A small image classifier, trained from scratch.
Data: trained on larger renderings of crowded toy scenes, 90422 training examples.
Rows from block 2 of a small image classifier, named by matrix and row number. Rows with one number belong to one neuron. Each number is 500 + 25 x the weight over its row's rms, rounded and kept within 0 to 999. All counts start at 0. Numbers have three digits each. After the name is the row's rms in percent of the matrix's.
After each neuron's rows are labels from the 100 images, of 14848, where the neuron reaches its highest value: "responds to" is what is common among them; "colour at peak" is the nearest of a few named colours to the mean colour under the peak. Only what is clearly more common there than usual is listed. The data: larger renderings of crowded toy scenes.
# fc1: MLP up (model.blocks.2.mlp.fc1.weight, 768x192), inputs 64-127
# fc2: MLP down (model.blocks.2.mlp.fc2.weight, 192x768, transposed), outputs 64-127

fc1.754 101:507501480533470514524452461504472482518499521505499507531513405488494490509521506483532479545472525554478467536489525505507462499492488478519528487503475489514546480520539480458491518520453515
fc2.754 079:535534526516467480515542517450492514472501474509503517495492503494471487501482479490507525507508466466517480505547519492624493534535519505499517531516504500506496507492484471497525490474513503
responds to: count: two
colour at peak: green

fc1.560 100:496459540469504498481458480484517519463477527538488484486487466482478525511550487530503531540548522518500475547495514498508490481519547470493477490511538497495498492513493471503504472484441496
fc2.560 104:530529480545492467499510482503500487510513474507469544560529470506487483502473516514508470473510492509476483533453459494513509466525463488499503532473496473505462491518527477476480515521537526
responds to: car
colour at peak: grey

fc1.257 109:501489475484534511501507480511474474502470490459472485530489511448514473520557500502491512497480487475520548526519543422476537481514499488486479498467499503500488486519502477531447534455465500
fc2.257 108:492484526515493464495514511499496486481524504562503535478509499487478485501471541492537562514491499496461500490542483493485525483499486516518520520493512522428504515493500482482531490513501495
responds to: pine
colour at peak: grey

fc1.375 104:546464521492454475500479516452465521497479543515443533487547482478499526486509519518534485501541479527528494513490495469493477468488485541527511518490508444514498493511494485502525452516471485
fc2.375 105:476482534496452518498509489480492474488537559502544525517514502471505479503485487506491466484469448505504531475504461528481488456495489452489490491506465528514475512502494477497578445463494539
responds to: light from behind the scene; trophy
colour at peak: grey

fc1.611 102:462469542460523523543477529522512437502505494485495480492479492472541513515533480488529484535516535524512554529516502493489498524537517428503508463469510461464535486510526511520508475464491469
fc2.611 091:500515492530515503501492504490532574492513465477506546476485495489488459511529534474526512481482480468497528469484469502506543463479491525502485534508443467536507501530500513511485475480491517
responds to: count: six
colour at peak: pink

fc1.37 100:484533528482543494494492451475577479470526537520499481511509495470517494513479439482512470532490477526512529516517516522497460497508549459479480522515503470483513512483484505518465444449482489
fc2.37 082:559478479492530516506507488475454539501497492484543460443505468464546469452483543531523502472517465528465485555492520518485496462507485481447504542530503522493506555477505474480454506496475497
responds to: barrel
colour at peak: grey

fc1.531 097:521491509460491498515482458523470498454510540526422496482511496473507501501502488518537499502500544527562509477508545464489513522461452540537510527505485452494512531511473492482507510494459532
fc2.531 093:520483500520465528518503497491496501481504535520483506537507490532479474492539484524513440482561505484481540468492546558512523491531497485496482475509513572473477505517494482470488463490519540
responds to: its colour: white
colour at peak: grey

fc1.24 095:484502493511476499489481523467466504486497492552530508498473491501476482480540488472515490484488493501523446533454542513495489521511460517493485469509510510490531485477490422491497509501500478
fc2.24 091:494488505476437461505526479500455473514492473464475514521471517525504520506480512495507438519494441546471515477546470506532536493494526510447524494481495530529493525513536480522501466482486493
responds to: light from the right
colour at peak: black

fc1.97 091:508469552479474451455506484482501481476469499573540470489539516496462532524545509539527530479496514533530509506517519508510515503504515494502486496514523508516517459513498457473524524493472490
fc2.97 095:507468501480497517519493483492483531521511548489487516473520498494487547502503499506504499489505497479474501500520438522488468509519498471539538495502474501443494490532489505539526461534491520
responds to: trophy
colour at peak: brown

fc1.703 095:512472475487451538516505502467507503490499499444474486490457489474526519501522509494529431509510522450473511483504506491500504532481483462529501499491509512515506515490520490519472493505536505
fc2.703 099:449492477484502567475497494489471525492556522533451479511503488522520512491469467541499543528494532483493476511471495485487432495483480475491539489485496512507499439478520502520544526470499499
responds to: umbrella
colour at peak: grey

fc1.140 114:520509475468493491515492573449450449459472530527535551517447497505522488512497497552520481497444515481514511510504553520482522495486490519451526535482541486543511450502495483491453477500529502
fc2.140 118:506537502502494534483525506504530487479489511497499525499495491526484524521491506495480487512528484540508495494462549483484500470428498460468504465451430480529532513499488483474509480481537524
responds to: light from the right
colour at peak: brown

fc1.45 096:516486488485498519507483528501501488480534487555534489514504448439500487509491444492501493499511509477501517527453506500504530506505521491485495516507465534507471503530505508499463456442479518
fc2.45 089:485537527500479508501477551561514570505495486514533503546453530483466514509457489479489470531515532517516468484497512480474523542488524499522504514501546523520487513532486498521598507482476534
responds to: trophy
colour at peak: grey

fc1.136 096:511497464480495498518490534506451486504458468488527458464476495508537495463500473485522432503521503511510510522489537521476503527549495492519513500506508464482512477513540455510494480525513500
fc2.136 093:499483520515460465490489512568540417497473511520518548452493495567492474557525503463473506494554508534502491493486511491524481510522484481503525497537480537484454497510499467489524495466532469
responds to: light from the left
colour at peak: black

fc1.250 092:499484491495515514497517473510520552472520505470488521485465501432520468509501526501527532501527462457536509502508512475508528540511498463492478525514498541492514507489527454515484517507510515
fc2.250 097:495472506516531434524479528516507492474513486510548491523488522502539511494474494509483491505480522525521512521519459527509547528531449499469481510500523486483464487496514481486542476515495498
responds to: house
colour at peak: grey

fc1.672 112:503482503501489516504490513516481569503507506493459462509492495496486521486491471465509541491500539519537468529519502549499480498495517481502501520502474507523553446526523492500506530486460520
fc2.672 112:491472460487528500516518471523501485515489543533518499515508475521476470473511542498498568497517512477528533502517464505513508522484490505556470503470450542478535490491471450497522533466453497
responds to: light from behind the scene
colour at peak: grey

fc1.648 097:498515476517494518452476482500506487436468479491501517511486489500513485492510506473495485510527495530503502495484508509483477479447508527484491458473473465492487526470512511438473482457484489
fc2.648 110:480466516447511549527500473469480539504489519471491481507528502525483491554539486530561496493453499507489543438499464537449500484514514506545497527509496493483478465488481467502527538502481501
responds to: light from behind the scene; barrel
colour at peak: grey

fc1.530 098:505512514519470507477494491534495504508501465487526513542520483439489491482504443514524489519480481487479507519496529508425542525484483478524531486489434504513489484477497513517494533476531524
fc2.530 101:474490500447489517506506496541477528501488510489476508495490490512521503455495541519452539564507486466504530539519545468508542499519545506504444515509523521482518482465440495483447495497519498
responds to: its colour: white
colour at peak: grey

fc1.50 094:507502467453466539460478506475518523495522526478556516473488485495469496537533490490508485513487494512488536490491549535512546541482494507506499459491488507477477507496531511487451502510472510
fc2.50 093:490468476485499477519513495460470487527495487462472492493480507478521488504507515511492499495481472484534467467491549486487524511530508523526484503526536496471503514482522424462535527496476499
responds to: light from behind the scene; count: six
colour at peak: black

fc1.629 103:472500487517514502531502537486488476532503490478451526471521459511483477472479495545531485513518545479471531496471476513500538524487479470507552519522489468472505489565524511522505514494509480
fc2.629 092:553521524518457509469508477471509521480495458531517519527486495511508506484428494467513513515535490519484445481473522531478531433506452550486497499514500496540466508459496490483488474495481533
responds to: black object; its colour: black
colour at peak: black

fc1.496 105:484479512512509471518478485478431479491525477497491485505514488495545542469507495489508469499484508514523523551472527518500503489499505466510488457509464436504549484498503472511456488475448526
fc2.496 111:468479512501463454505492489511488459480518500488478587495528478535507449483505528470557498486525478501478492501502489518492496477517528534499508503513478485478457500523498451489496513512528492
responds to: light from the left
colour at peak: black

fc1.687 111:504520543472450458469459503498518499471480547539518530498548502474502485518487498503500521487481493502525518522516501490518520520456513459503453506526532479460474509486489493474479525479528533
fc2.687 109:498478520496522490491508529505510471515508514526505476449510479497516536514500485527485483553500502447522533478496456470496497528501500455526481506476432508484481507525491516489533521498491517
responds to: ladder; hammer
colour at peak: grey

fc1.212 095:521530483526533524485507522499469504475512493467490517490473489470511496472489480478517517535540516483501482525505501494488524500532538481500492483520493482500504534539526495494505504496470466
fc2.212 112:494456530493477500530519500484499507489475485551517494515504501536505501438474515450492506510498478453514494491526466541496436503515458520531482522527502516499481505506500501532507467513455505
responds to: sofa
colour at peak: grey

fc1.500 099:512468462526501451494534547536475492513472529510458507548462436474504513478509486474523494498489511567527510558494519461498508520506505500447516440480526522486497499503518481506525491472500497
fc2.500 096:492544520528486503514504499458487498508494540494527523473509497497484492524536510520516479512529525518501504501500501502474514485550504513487448467518513501522547494489473540525505501500481454
responds to: count: two
colour at peak: cyan

fc1.40 101:458495495479529521550479504503449505460532485519484501478489493471498497544522489488527520510511500507503485499498489516471532513489517454454525478520536487483515533503504516511470507514482482
fc2.40 090:514497515541461502509519482492460499543489543482477542541522484519551483495503507459515508448510512521505484498473470475470473440530442528468510506523501471503536491462532481499500502479500491
responds to: light from behind the camera
colour at peak: black

fc1.299 105:481466516434514460466502476506548515479498535505458476499542489482498505527501468507529477538479504529473513520493521519503510514479502451488483492470493486472503493512501495522482478437470516
fc2.299 102:486482537529505511513480547536525490523446512525500534496480497440501490502490523509503509501524489461503498523541524465476511488504493536493513459498533521521551485496474472549495522513506484
responds to: tree
colour at peak: black

fc1.260 102:518488523473509491495512526504490504473434513516501496504487489451476483521490527500494460507488510517520479588481546543496500537469573506510504525510541538462507519518511454500465507469476498
fc2.260 100:494514547534487447478462485515536462533486476475495494506506499526529478515534519482492466446458514510484499505480550475496499553531453502498522568459473554477525487505489505518523527489530483
responds to: rocket
colour at peak: grey

fc1.714 100:522443501483493471516488476476540450495487518513473502477460468447500519492531488462495488539509498475539521474498460468523467493515439499530514482502482505540459520526471455496518519462444474
fc2.714 108:506541488486487493480479520482512499496463503513501475495519502474507470453482515459519508489485522508498469513509525474502474521493516538540504486534514539472490498503564494512496474514464511
responds to: arch
colour at peak: grey

fc1.36 103:490469510500485532496463543509527481478571541441505513505439511483514481479532505466499444499507542518512488513498539497519478556506491493523488502441468483489504494477513519474479475473536498
fc2.36 100:498509517478504467497506453472494528512426539521544507518511465486517513476499444518489484484517542494508503499542470509485456484538450504524522517505510486485525501529526490512467482503484476
responds to: boat
colour at peak: grey

fc1.293 093:472540511507496518498493478529503461462465467489490546464526465496487492522486506501543511486501547531474489521475502508469500501494496496496502448500493506492501495486549495491514506473472477
fc2.293 087:495499563484468485515471540527502508473450509460496503478517473505524468501501521494539498476489422467480517495509479477466473506513516530485516529527515475522494521492526507480469430480501493
responds to: light from behind the scene
colour at peak: green

fc1.702 094:517484501514483471518481528481441469466444520483526479496486500509523502471525499563498508487475557509489498521503552529502509506521492550522531475444552507517535513510499473477509508494534516
fc2.702 082:481484515478513519486487517492533468509477531498553483500501487490495504518519509486527494494485471524491523517480532536473532490471464486532495510439460490529495468485500478476484459488539496
responds to: light from the right; arch
colour at peak: black

fc1.533 092:491518557490471507530455498513510491491488516479479523481512459487461475511535490500483525500531508460525504510480501497474547506461474506479479497477508506461498501475531507450504484470489486
fc2.533 105:508459515488497510475491502487528450499525456510491470479522511523499458553503509465512455473469532530500525464451532441519510505512507483508491471493473494554499502505488531548509511495517535
responds to: ladder; hammer
colour at peak: grey

fc1.364 098:513475515468475521512494514484492543518502505494502487436516501491477519492519505507542491477532523518499467476510499487479524460481509467496535496507509486496511483542517497489506472500475464
fc2.364 094:513449508542519540458500468479529439513507497488481526543453508482525473499504486493516533527488497471475489493490513545464508526513496519505530444496494535472536574473485508518449489507469566
responds to: light from behind the camera
colour at peak: brown

fc1.429 094:516498522504488465444485509524487498529511498524500548482503490510496519483490482488498445487524491493483478497500480512502496510514442488535525526483515498475503485519510468514486489509500482
fc2.429 093:461508584483524521466502536529481505534483522529516492498506513505502454493502529496509483530507501507448526507489512446515525501512510515507513497479504496521529487528513479449507518459559503
responds to: barrel
colour at peak: green

fc1.472 105:476472522510487508483470532463495493489539491537521490521496485474537534507484496495500472490510466532526450488476472505471502496485507477492513427497455443506524463525497491497535446513495499
fc2.472 111:478517532481519498473513517495508465466522480537510519483500516484485502579488516492489541492486508470537542558520531505492517507532515514510496508520480558473490515506528503528495499479496482
responds to: umbrella
colour at peak: brown

fc1.587 091:509533509514510515520469517480482512544508491483514530475487490484457484517471479448511493550502495501519509497517460506503536528519502544501465474461487496453507489497521464504484444467457541
fc2.587 103:487463484457516524503470484521485455483517509472498478518461502496494500477532509469508510525504494497479482516502529466423506527521467480512490471513511473485548517494496493522500520487527499
responds to: black object
colour at peak: grey

fc1.207 098:502501491474463518485523500511513508501504493536497513535516477504534481487496459505533500467485500501491520493478560472481489482453493486448534509490490512487516475536537529455478420504482465
fc2.207 096:484472520492472460515511483464483477502527495484497529480508509506508522544531494517487500465510459460514528491465483453413499519508463534497533522531496499504488519489520501512478423500487495
responds to: count: six
colour at peak: black

fc1.342 105:502412517505487517489484503502504544511458485501521502455515499485487491515490458525494526544505494511533541467505489515503539528486541516452488518517466465475491544509493500459487483458449515
fc2.342 103:517560497472480503438528467502504482471509486500445492524545506491500539487498542481521513489550529532499471533507517501488457472487471478510509497495542500522506464501493532504503509469514481
responds to: light from behind the camera
colour at peak: grey

fc1.767 098:466469498517490482503471490516487459513482520511484526475484505484479498524461496529499471494476498534521508578515471543490474502482491464480523483493514502510541508468542463415472497479479494
fc2.767 100:497496507488507470546475504493471505519507501476526461483514532521513507518520483508492471447509506479526467491508465506430501519485475490550491443469529513499468529515504491517478539491499511
responds to: ice cream
colour at peak: grey

fc1.731 097:474463490513508526523505514537481537529528509520470504472510470491475465553561504474496541505461479510510521506476531452418557496495486501474526494502503472518540524514519501506509445512498476
fc2.731 084:472481496493482513518508528497500513502505522482464513533519515508470490532503491536518502509513472523511507492495549529490504512481457464479551450482517499539519467470523513482511495523510497
responds to: light from behind the camera
colour at peak: black

fc1.443 103:493529495470492519525488471534499510486496497463531511555519470499527479473536485489504528517471527476480492499459505494436561536515483530517520487477468528505505504526523534487490487484500528
fc2.443 104:515522485520472487467501451533484469526532488486504514520524477510520501557500484492481542499515486526519483513500514471479521456434480521530464531494471520492513496438478513466513503476496548
responds to: hammer; table
colour at peak: black

fc1.459 091:475497497503517496503495536516491482511470516553490489520552472498468511517548472525509491490486541449507511529468493493458522515494493514477524506503493469498520501532486500526516538492484477
fc2.459 096:524506540522469518504532510501460537505502508543509492447522502493475509506475502509538529518518514454514491506508496515459503495493522537480489507511494520492516504506518487494538483479481511
responds to: ice cream; hammer
colour at peak: black

fc1.464 101:503510468462528512477524476495496498501509547548497503505477482390523509516483460502531487554509503481472506544517509476495520483554514498540511517493489530461488542518509484522496504440473496
fc2.464 108:543546475528493517529492491527488533484481490510537484537478485467499528435448517478510496521512485552518466508484493533475529524482487508516503468490520497507500490517520464503483515517459539
responds to: barrel
colour at peak: pink

fc1.655 084:495536500498518511487520449531502461451510472491472503450512464495473509507499477490554545497484520526494505516482527517517517539492473517471512464484474504530541542514523508486498472476481496
fc2.655 083:547460541472457449513494516539545501487474460512503509498502496538530463519506522521480479471485467493453554491490515476461492529447520522491496495524518493449475528480508517477460448491523495
responds to: light from the left
colour at peak: black

fc1.249 110:494477520507462476497510473499549474489455473532501524454553497484546535494520490530502503551495477486518471554524510463477479557510481515512492491480469483502488510498503463502473502466483494
fc2.249 097:494488476492517459526513514455458501482519505494469470481511466502475488524495524517502504501531548529506477527516463459528473466505530502488535558535498483519485496491473497463533510505536525
responds to: light from the right; umbrella; mushroom; its colour: white
colour at peak: grey

fc1.400 102:503450472468519506530471492520471487483512499489494465513465515474459466506531470481492478554489516497515546491496515493469524534528504498499519496513492452487480518530511489509470495485496461
fc2.400 096:503516546515494509497544461495513501531472491485510494427519512490479555517504521515509487497539510542441540526517489480496513504490503487519489466521535483506483470464497510525553491539493488
responds to: its colour: orange
colour at peak: grey

fc1.327 108:502507520486476460460494482503472537517500515513517500505533490437491542523512489471477518512532496512560506509517486507505481517469534541518509462509521523494501511497495486468529520473461516
fc2.327 095:508516519533482482510505512518490497505451525455540501458568492494457515501497532492490507523480491520489508466535507482491458483488452528496508473524483509493517511468526512514508495506523494
responds to: robot
colour at peak: grey

fc1.320 102:499485480491500514521472501471452495470495534494518533552462494505494487540486516499497501506469487456502507482499516505468551453502534496486500474517450486533542494517499475487470523507517527
fc2.320 102:511506529525509483475477509485542466510490492490423501512493480481492497520493496476511461515499451511501475555472498455537517504469486468523437510514490491475503486503474491472532501479513516
responds to: light from the right
colour at peak: brown

fc1.283 097:512496502502464477505506493490540484519495523487496508479483529435497508480590525510504504474502493498579491508511521529507490533519502531517477480485488556501518497479499454485471531500486497
fc2.283 089:492527496527484473474499540498525483475490514486499527529475520483521447503459495483505483559516497480495483564515506477455528493480511490517544524519472501512521519495552481468507450482541495
responds to: flower
colour at peak: grey

fc1.130 103:518507524493540509459507524553517507459511517464527486496534481475512479514507492514530507476507490435483491507502515465485562499499496462517505491550473449497510504533549504466490492481520475
fc2.130 097:519487511528493531478489487506515501508503519546500477503477525491526491491489481493477490483517501499506499531505495534488477523472442529519523471522516570499554499522494506541506479480493494
responds to: black object; count: six
colour at peak: black

fc1.493 090:479485501502524530525479510512487465519519479465516536522467509435505491511503470450489525531533471467542465510533487507452478472485500503490510482487542450509521470494483539518539476488525459
fc2.493 104:474520502484520473507466492506485509469495488546511517529479497468524512511503491547500494496533509488516519497479503497506523523551462486463505513536532457483542458541419491516506505485493494
responds to: light from behind the camera
colour at peak: grey

fc1.517 101:490498498421537498475507486479544579495493530490470481484504496470528458552567505515518506511506562497539509524490522501497510539515513501504490516509495478495475483451464536471472493500519513
fc2.517 098:512539499500492567467514497501509507503530496514527497492473452466535487515486531504513491480455502477525491481515499490428543518449495452496477527509474521450543489533508514524511529479470479
responds to: candle
colour at peak: grey

fc1.345 100:515482512461455482510510530475501500528530485497489493514482498525489539531534472570520516492489494479510477507474523503518532512517460523486509519516516516513505491486476500515528532519503510
fc2.345 096:530489523488512512491479504496507516518535504476526471466505491521486478460495511485524493505496506508450522470470478503458506499469521499514553520478517463486512554523541478475477460542539461
responds to: trophy
colour at peak: black

fc1.38 118:508493510481524508515489563429506461467512504526527493520491496504500502502510482503514506503444495471503487477484546515519517517486511554510504523453526461522481484488481505501449467492488489
fc2.38 119:483533495501500528480512486520483499490468513494496533501516502509471547522527497495491509506519503498536479533508518540443445470438473485455493456504438494510508514490480486488507546504524500
responds to: light from the right
colour at peak: brown

fc1.529 088:507488513534503511468489506485484531495529514517501531471449469465479486518537502525528495495510505484542447521488546524465528580510528513490490468519516451518483502480514518543474545499501502
fc2.529 082:486509502528503492505504565493505536492482526465546519497519501482498452492459487499494526527488505496470502493491499524514485485484482462486495510500534506502470465494441560482521543523498534
responds to: hammer
colour at peak: grey

fc1.352 114:496523501474488460527485503502445522489513496493525514524488484469475517487501517481498436474478516483533528531511519487465533493511460426451512497509467491499531552554508507526467512495542506
fc2.352 127:513482524483505495518471511537494515515501480540511450532484477476536474462525478529499456494513490482483533466453525502520546559516449520522469507463539469518489467516487473500484470513482515
responds to: hammer
colour at peak: grey

fc1.158 104:531489480472487514508495475472486508520491511468462521497487489513485510492549495486591479469485539535511486478467511505433509471467482456496534493469507512536528518513532484464452516521486468
fc2.158 108:497497485516460486540498510485495489484484517469532482509506503532475489478489519513500492505479494487507506507491528525488517525478491558488489517504526500469493488486486495475498508523501540
responds to: light from the right
colour at peak: grey